From a checkpoint of a small image autoencoder.
Model: 48-pixel images, encoder arch preact_resnet, encoder norm groupnorm, encoder activation elu, encoder depths [3, 4, 6, 3], decoder norm batchnorm, decoder activation silu.
Training: 15700 steps, batches of 192.
Data: 203450 training examples, 14.8 epochs.
Rows from block 13 of the encoder, named by matrix and row number. Rows with one number belong to one channel. Each number is 128 + 24 x the weight over its row's rms, rounded and kept within 0 to 255. All counts start at 0. Numbers have three digits each. After the name is the row's rms in percent of the matrix's.
# convs0: first 3x3 conv (encoder.blocks.13.convs.0.weight, 256x144x3x3), inputs 126-143, a 3x3 kernel for each
# convs1: second 3x3 conv (encoder.blocks.13.convs.1.weight, 256x256x3x3, transposed), outputs 126-143, a 3x3 kernel for each
convs0.203 083:133157162119114124127128127142114142133119135161147155091123152228118131143150070134114144120152143132131108134170135091182122108124110095081105118146126112146134144096105148123135146110116110093143130096151128149147140121159149117094159143148179144133136114137145123115106146131110114140095140154164117157163099101125182127154135125120098138124100139119151138175147153157114089121161095117152130098145128130133126142105125114133150156189140077109091118117133134134136138125125137129116
convs1.203 080:121099118133115121135115117135134100114174118134133141074068138125126125103158167138131131126122153119128130133139119102170119134139127124116170139053024111143133127136136144124107140136131099151124132127107112085083137136130155151122117124131150139166121075135136126126114130142138122111125124118138118110112130127144101136094101143063120174108178161138100114113118147128128127128113098101149115132136124132118146141141132143144130154124073147102139143173111114136129116129124121089082
convs0.204 072:156128123139163106116138109096172140110131114124125150202065098193059156125159139129142190123129122138118138124152122088113127143101123136112148129109095153073110107161160104132127146132136106095145163070117100116109119128124124132136175164110155144135149117136120132189099160117109154138154114109138124113148148154119165116147079129133136133136094145162123139150123174142137137143115086161139125132143121124148115119117115148166148125152092131168132107124131115122135098149108114107133
convs1.204 066:127134086142140113148115114123107129136149141132126096142161143111125124102138096145131142127160141079161157144165108106089110163141101078119166075096056174170066164126114121111118130163143131080113098150152127151140124151153113141134139144120113110124164118128128104140090145114145122101118117090132126128125117123177139164173147131095050097135089131151157155110084098104113111130083114148131097166148136125123133119110123139145123168115150180143130153120149155119140120087073141186143
convs0.205 076:113116085165177115109105112123153127106117084156127122142230126074111099129147126118176134141116110113132133138132148118151111119116137156133137118106129143137112142146158159140104164112115106144149073107071118151162132145130133136088155151124137130128148082092151147143146164099135106093152134161136091141149149098168105086122136127113120130114139154118129145188126104130131172137126100134122121160130124129138154150092112147126138115125117153124145105130138121136100090120141165122120
convs1.205 074:140126121109122110105096133120171142133150129121113116090130133132141130109078118106117119106170129130140117120122118117132133110144105189047128013064156132121113119089141132140113119126152096139133133149116140109156126141138169133154149145120122090145135128141139108125134140157122139125140110115117161119112163129138139162103150146101132134148078086118136141106137145096134136094128113153086099131118120150122114113099145129132130085063168100104124114108146159108131115132115164138128
convs0.206 126:136138136141148127157125115139156125127087151107128180091119135139190172162101095169184154129114102153116122093095122090072120120116143118114112141113098137124105180216170204176169177155162140137118133164156163177139155181161158151151109120161112103098110076120129106125126166146099142156133147144112153149072162145113133126140148146154088105129139124172127097202148125174116125158130131156210169157163136124125126144078143140113140119142153116084125113132130132114172141159117116109104
convs1.206 130:122138122129173120118136130135143135141132111124117120145136124142132134128151121147080158144121185136121150135164118127132115102138123133109101103065138146083153121141117109158098117128128113096125098095114133135130119132137111101131130126129113100112126112113131135110157154142132094150106135132111108087127128090132135116113092112140063095120111147122161156113076154151145128145125107153094102135130122126124154143150146127144140088154112109125070139089144117100131131163124121117125
convs0.207 078:126179159147080135108116139137190129166142115104105134185095120147200100096155147127149196125097117146136163096103106111114143147151140111140128125115152143121135168131130151134073090102134133122085103177132108161070120130118144150135132161135135097113137128122172133155103113113141126126143148150166148136145135105106121145123139152102123112147136153100140203121172172113127170125120136122116155162138114124141103144125111145132120147154134138124160124108121109098124120126146117149144
convs1.207 079:106153173129124124087112125157140124128136136134139141122114152137108161149123149135152125140123139116111120117110138093126114184150135153114162052087176159200147133125111126088132159128139114137099110148179110127154123154134164127187078112154132139156124109134151120108131115170107112114108124113155175116157140124158170151080092111091186124138115132079067129134127127094120148145143144120123109120149128132132122151117155127109122138102082140087147164161137089110125162100154104090095
convs0.208 090:117149147154147115144098132141133130132149100159154126143109148143080129159104120162109115109139079162148128121154157099107108149161119144096112140130097129096128145156110153171166119128134107109110109119113105170126126133125143145122114157128152169128138108097142125124123112131099108115121134143115133143123130121139128095111120133135114124102105153153133149118221178066141123139118158128079126137105146133125137137161128107143154119124135111128139120140137148148131153120106115129101
convs1.208 093:135142155139127140111103129147134133150127138142123131160156149116091113139108141129130108118121138121166153112110115111102115156159145129142150113198146057205097123103123129106138098131125103118107121152146133119126164109124142151155154134143113147118145095142134097134118117139137094157135145115128118083140149123141147164154136127127131115160098147125091110116128132113096110160157146129160098148130150114121124121108158141133127145152152174126163133095131124112117130140107120139128
convs0.209 076:148124129168160114149162095133121152105125162154146092108135203143179137170093059127128097153112098182149086100138142129128109141138087140113132089114123141105105130140119116154128118149111098131145166116077117110150127143143130184149125096125089121119107138164123148155094123138128115138100141092124148125137125117128111127138124147120097142149154149166124128133123160146100148135122140163107074160144104131103150141160152129117138103165132129158117132141096136118126117131127099094091
convs1.209 076:117113142125156147113107124104119129111139160115160152125121127110137142126140126105163124146118127139123156140151124113103121122161148168208095117118109096123117134115116125155124133143163107142114127126181098153130139169159119140096112141164154141132112105139121114116121089122142105145112160074132110132134141133143122135113124137082217171131133133128131131101091131128161163112109125137232099157173132159154133152115140132148119152126188091115144108083172121100134153097110109140126
convs0.210 125:118111134103078140121131134115112121107111130168205150204148112065108101151150117065073115036099156149247206132134113116100115130155102109118151141144138102098134104051115101058135148120147113113127127169113123090137101095116123134147138133149139126139111126104108138122105108129115130123100146126124114120122157137111125145142115109126134157156142119188159104176106110146101148103123107103123114130125139107093114113097135128165125109117116107128121169142102108105117108109141133173128
convs1.210 152:110125124118130162102107096145135133142139119142128113119117121094084126115105127119142112115129113124134123134116123127107146158136132125151211143088139115112121112114128103122133121129134131145118128104124129127117127149109141160126129151137133124116124154139138111133140136122137126100142122124142140148133113111154145125124107106107138141119137135129111129111118125098138124100125136129118116121127132134130114123143149110150126134108164140164128151132103139130124143118145143115093
convs0.211 078:149106111130135114117118102115140136146173121142112110158120143168175080115116131149152167138132173122099130100090126108093117133134107129099112101173137139121152158136104122132127136101115077151090169101149069102108122166109152153133176150127119107125154126168158159102116128134151148131129118110113185112128182113092104161126106133135115142137122123098128129146096184145119180145115126111156092119124103131123153109098117165162147108144142159145116119121093103117133112117165118141151
convs1.211 074:092123101128099146111102136148135139125108103119135096123129119162156138121105149154167140122178112117114125132134117104130131130151121098134156168065122154096085132115109090126132118160132126157092135151163116159124154164133159140132138117123114131113127145150125131129106150170142106146136140116119180154131181108157149160140143123114162075135095103120094136127131099105141150102131149159144140124133093118132119127119150121132114187120144123172118131062193138088122141096111129157125
convs0.212 077:099126092113131131127116143127127112096138107165151130115119142141119119131168109128124131123094190136144190125117110110107113135131133145114110130127086132092135133125128128124136180123106125130125112163166079123111111134110136143131147142152201132130131150140135138088122133133127111130101164111114134159153122166121124159130126135145119143140132110154124121145200101177110147127127123115152151096097168162136140124149092120137111119140157107138172111108125104113127143160119096139157
convs1.212 074:141145147132156136113135097142129158171132126142112092097126131152140130113143160115145149117155155135134141142109149140112103132096120113153104141000102158147181132110129148093109107142122128133065157124137096135121152140120149158118127130136138120107134148141126122126148133139130099160107149168153132146101108081147166179153055137115046117162113136122121143105100111153100137125163146119113099142115082131121128140134147131133120172122141126159148153150116126124099150107118125132134
convs0.213 128:135138120130086112125134140121136150150153142129138133106100112179200111116057066178166165152113121173172181136137097115117105121100103121131102163127119122124111198191181147128175189180189144141159124142137141133165108138142119170155123135136155138142145120096093112110137160165151164156122144163068091111119105111106097124121134116118124130127132136149154170099121189157170189157158162168138165167148159128144138187179136147140144147119117135133117145149121116108117128108120116099121
convs1.213 136:164131142135126128132110142157120129145093107149116121121118116119152127123132133144149153102119137126174145110135126110125090119123117118081053049000016100104121109122121112106127124121123152150139112109158142138145168159170133139148140127148117118137109116113141141144143124131130133134137138133142117126137131139123108133155158123189162144141161129104133128117179117121151108124141145135134103141109113120137129110130130126129143155136120136124131154147130113124107089089096115124098
convs0.214 079:124110142094107142115122139130130129134106115137151133099133128133193070132168076144155094089125158128152098147122129118133130106127167122131134131118123123140139148119129175142114144171145148155162116103118081166106181176127126155080119157112155151140136119118150141110120146086118101112142126110121127171128130095164117127160149092111121108120122132142127148167113169119096172139111117135118168167101136127135114124121149129116119129146123101124115132158134118135132131141101123116104
convs1.214 075:130130166110102163121108149119125116129129158121127122101093132120139159159152124100139148133132145160138148146123140109135123157100137130180168199000098104102184114116115113133109154130123118166139088114128133118149155127128152158153128148160160151128118094127140137111114103130132141127123125166182130133139168114149139130144071116156148110120086106118096119089163112105123108120130156130069140167156127148129148134118142134120155168125146157085109115106106136099155116069103128118098
convs0.215 147:113125124133181134104154125121143126151192143125156132151177075097130168097130065183206170182255136128166148099112096117107103135165145105111115116099136135096124149155120146210152102159127139154110111103108113086113158169154140149171141170142107136099125156133127142149131108112119134099113105116139120180156171121121125124128119134105113117127123125101122149156157212129149162116124134120142116113109133140172139146167162137152137119142118115124099144157163131141126138123179105159130
convs1.215 138:133156153116149145129126119139120146123149139111134134123093114112123119135141123120144095113108128124134135105169121133145142100116096215162181116126112165129118118147143114144131112123114125142152133148139149151146104086099110069105101107098143129142124129125133090131145153154109132156142131146129113149147098149138113148092092096113108117126110102152145160151146119144145116121129133127115123106110120112120125134155143125113130136114128067119106152103131159142160175187156150151146
convs0.216 079:121107148143159118129158120147158137124108114130155104052123166088162111161177159138140181125132092116130126107096082176197127148117108118126162126072117136139161147149162155163052141182157114109103068068163153089203151118131122128168156102147126107120066102126163144192135126147106117165139141141159137136130124137131122072121123133094132114132120130106119120128153113112160155145150151101117134086118121120102058129186122154137192121131154086098143126119116112101087124113129138143129
convs1.216 078:134096118098100158084104168146136139167114115124109118152121125131156123130132144134148108148150171122108114144146162098109127108118143185116059132053112116092180153163122093109127134134127143143115104134097148129086157159136164167131100121130144128112115110128153158138154094154104133119122135116187131123143141107131170136153101123148120155131117167102120101109082117104143137144134128115109126097125145143159125164124136107092115116141065149112132192146165137126126098150120132115143
convs0.217 082:095133091129140094141150119132101103138167104148146146169123081120166204108138099143194113094142082126112144123118100137187144124122167120090133138101116162153139102170129146138115151132125149155151140097094157117132137118123112135107118114136185165129103140102116087135134135099136159110130114124102133086082150170103156136137121127104111109095121167169121064139176100151139149104131106139123152151169137148114143107114172115133137135138156117120121115149116115112113134151112113172107
convs1.217 080:098106102120108102140126128104114132137165139114138110123103106112155149136111125100140149125134134127164145130147121096111157137122120157093139091102156137111083098127110099133137108143123121159130145115132132132154133175152122112150132115161155148163132105124101141133119116139125150140130079115141122133135135160141119192138130105108072084143085133131123117096091138145124106126124143100173135168117136143127126128115152152134157164170134147067155132097122139120105129136102142116123
convs0.218 083:127133119120102128121122128095128125109139142139102166093142025119120129183113149095111117167106106077127195092124129108147126110129194148138157119094122136125118166152113144129139139126160116093117113131141140134138100092109146149127144152142110137098146157077174169124123101118151143112133129145095123102125106123141142127117147126134099119120140108099158113139111145147132167162155145117091119076145161105131111117140134141119118112146157140154109119125156132121082131113119200122139
convs1.218 090:119116115100147113088122144097135118127132122112131143131131133096140137108141163126164143104115164120125139139137105103101109106103137149080070086145129179077154111119117101125115118120136142140135139103155117158141130122148127149115125136115192125120146130123164116135129143127117137122085142115165146144108129154111144157076093093154169152143141149117139117088108122115140128097103134107197169123148120136146126152098130142135126114063106102106128177173163117145139133124153139113108
convs0.219 120:183160136124103122129135159167177155137132157110104159161078127066085135129000155197200142086093163025046160160152137118139127182111168124128129140145092127157133136159110115127176069082161100137115105126108128151118134167158126146150113120157094112120105136098158125109101114116108122134127131122167167140161161123163177148133172155112130169136129152089089164079185121153146143127131114127139120108130122108125099078124108119125121143156124138116132143090151171154153136095143092104138
convs1.219 133:122128136116132122119123142133144143137148121135184150141133108116122136122114129124101078114107112118110109102098117127146110137154131166133131208146146161116183111127104129115138134097126099110092122088133111122124120131122124120114128148118143134132116153114131130141141137130113117136134144141118101115148132118143166158125159120116152157134106110130144123124155131130097124139144150135128138125165149101138143123140149130160151111173088108160104116128152109177113146137138141098122
convs0.220 084:132146134135120104135136123163148124161147148141125120120109086120143159121172147138123095150121173136107104137116136165108125125147133114139121135074114130137153142135105121176155123152148148065098105167154151088156139126139109124137138150152150116160098113161114115126150167155114122103135111113142148112150117131162147130152135131118116106120105156138137105123142187150178119143136140159129098119122139133170145110131138116142133161138120148113089138126127128141143106124102111137133
convs1.220 084:143109110127133102130104126155131129118118151130122112152134092127160098130152141161108116130110135134161128137132100129118114150153151080077064172189161187143083115090145144075146132139139117087139136080129125091114130145113147156133127148137150144120149107130133119116134153115136123105126140119142118116145137175139123161119081096106188146145110128137120087099109144145127137118192149082160156128174114148096131143100139111131133173106158092141182117163155131089128175097138134089112
convs0.221 079:104115152116122127124123145169128143118095110137157121177125131090034147154112191182098129124069145170146112095083100099159147138141135115110129127145132134113129151137172112103113144151151123123127081088080138161129142093078105136112152202143135130145095119144156168119126148108126150146154147124115137111139113125119138177143116128127107154126141145128138150134114094161147134121146168136130148119079098140144108128180131113146101111157144094106134120105117142116100132111112121148146
convs1.221 081:104096119153137127130125133120130123134166114131128128100106126121107105134126115147135142151130136110077125142117126127137132140097121113164116074079029138133131146101154125161080141118139117155132123112107132126130100142125136146126142122145131137149117136133123119119152134133102145139112123112128125106135155126150128137143105130131124145154123156123124153149109129145136136107124097141107108123136099149139146135137145123136153149128134141092122122138108103084135098145147127124139
convs0.222 082:128085082171176118163130091146140157151147122137155112140183133201058132166038186143087131158101106186139156116104179096158103119108114136135153111116125111090142141152107164091132117145117131135086127075131127133078151157110122134147094121132098143158093133083154173143124134121133134115134119131121168105131148132166131138110101131139101152142121111167158141156165092143152114108132122161121129141138073121128147118158097099145131146110101125117113145134114132120105145118117098135115
convs1.222 077:152157121118136106099134156096131146148109137104130136116141135139130126183161117099086159130145144131132117119126138132147131130122155180229138025132047086141123137105143102109149120137137102098141125116159105098143128173148148137132116146141134081133122098129135135132163133140133127116145158108140112128091133123150122196174119102162097061181135114135123130120157129133130109140148102166117083113156126143134127099102126155164136155113152101081153084133086114144137101135151149134127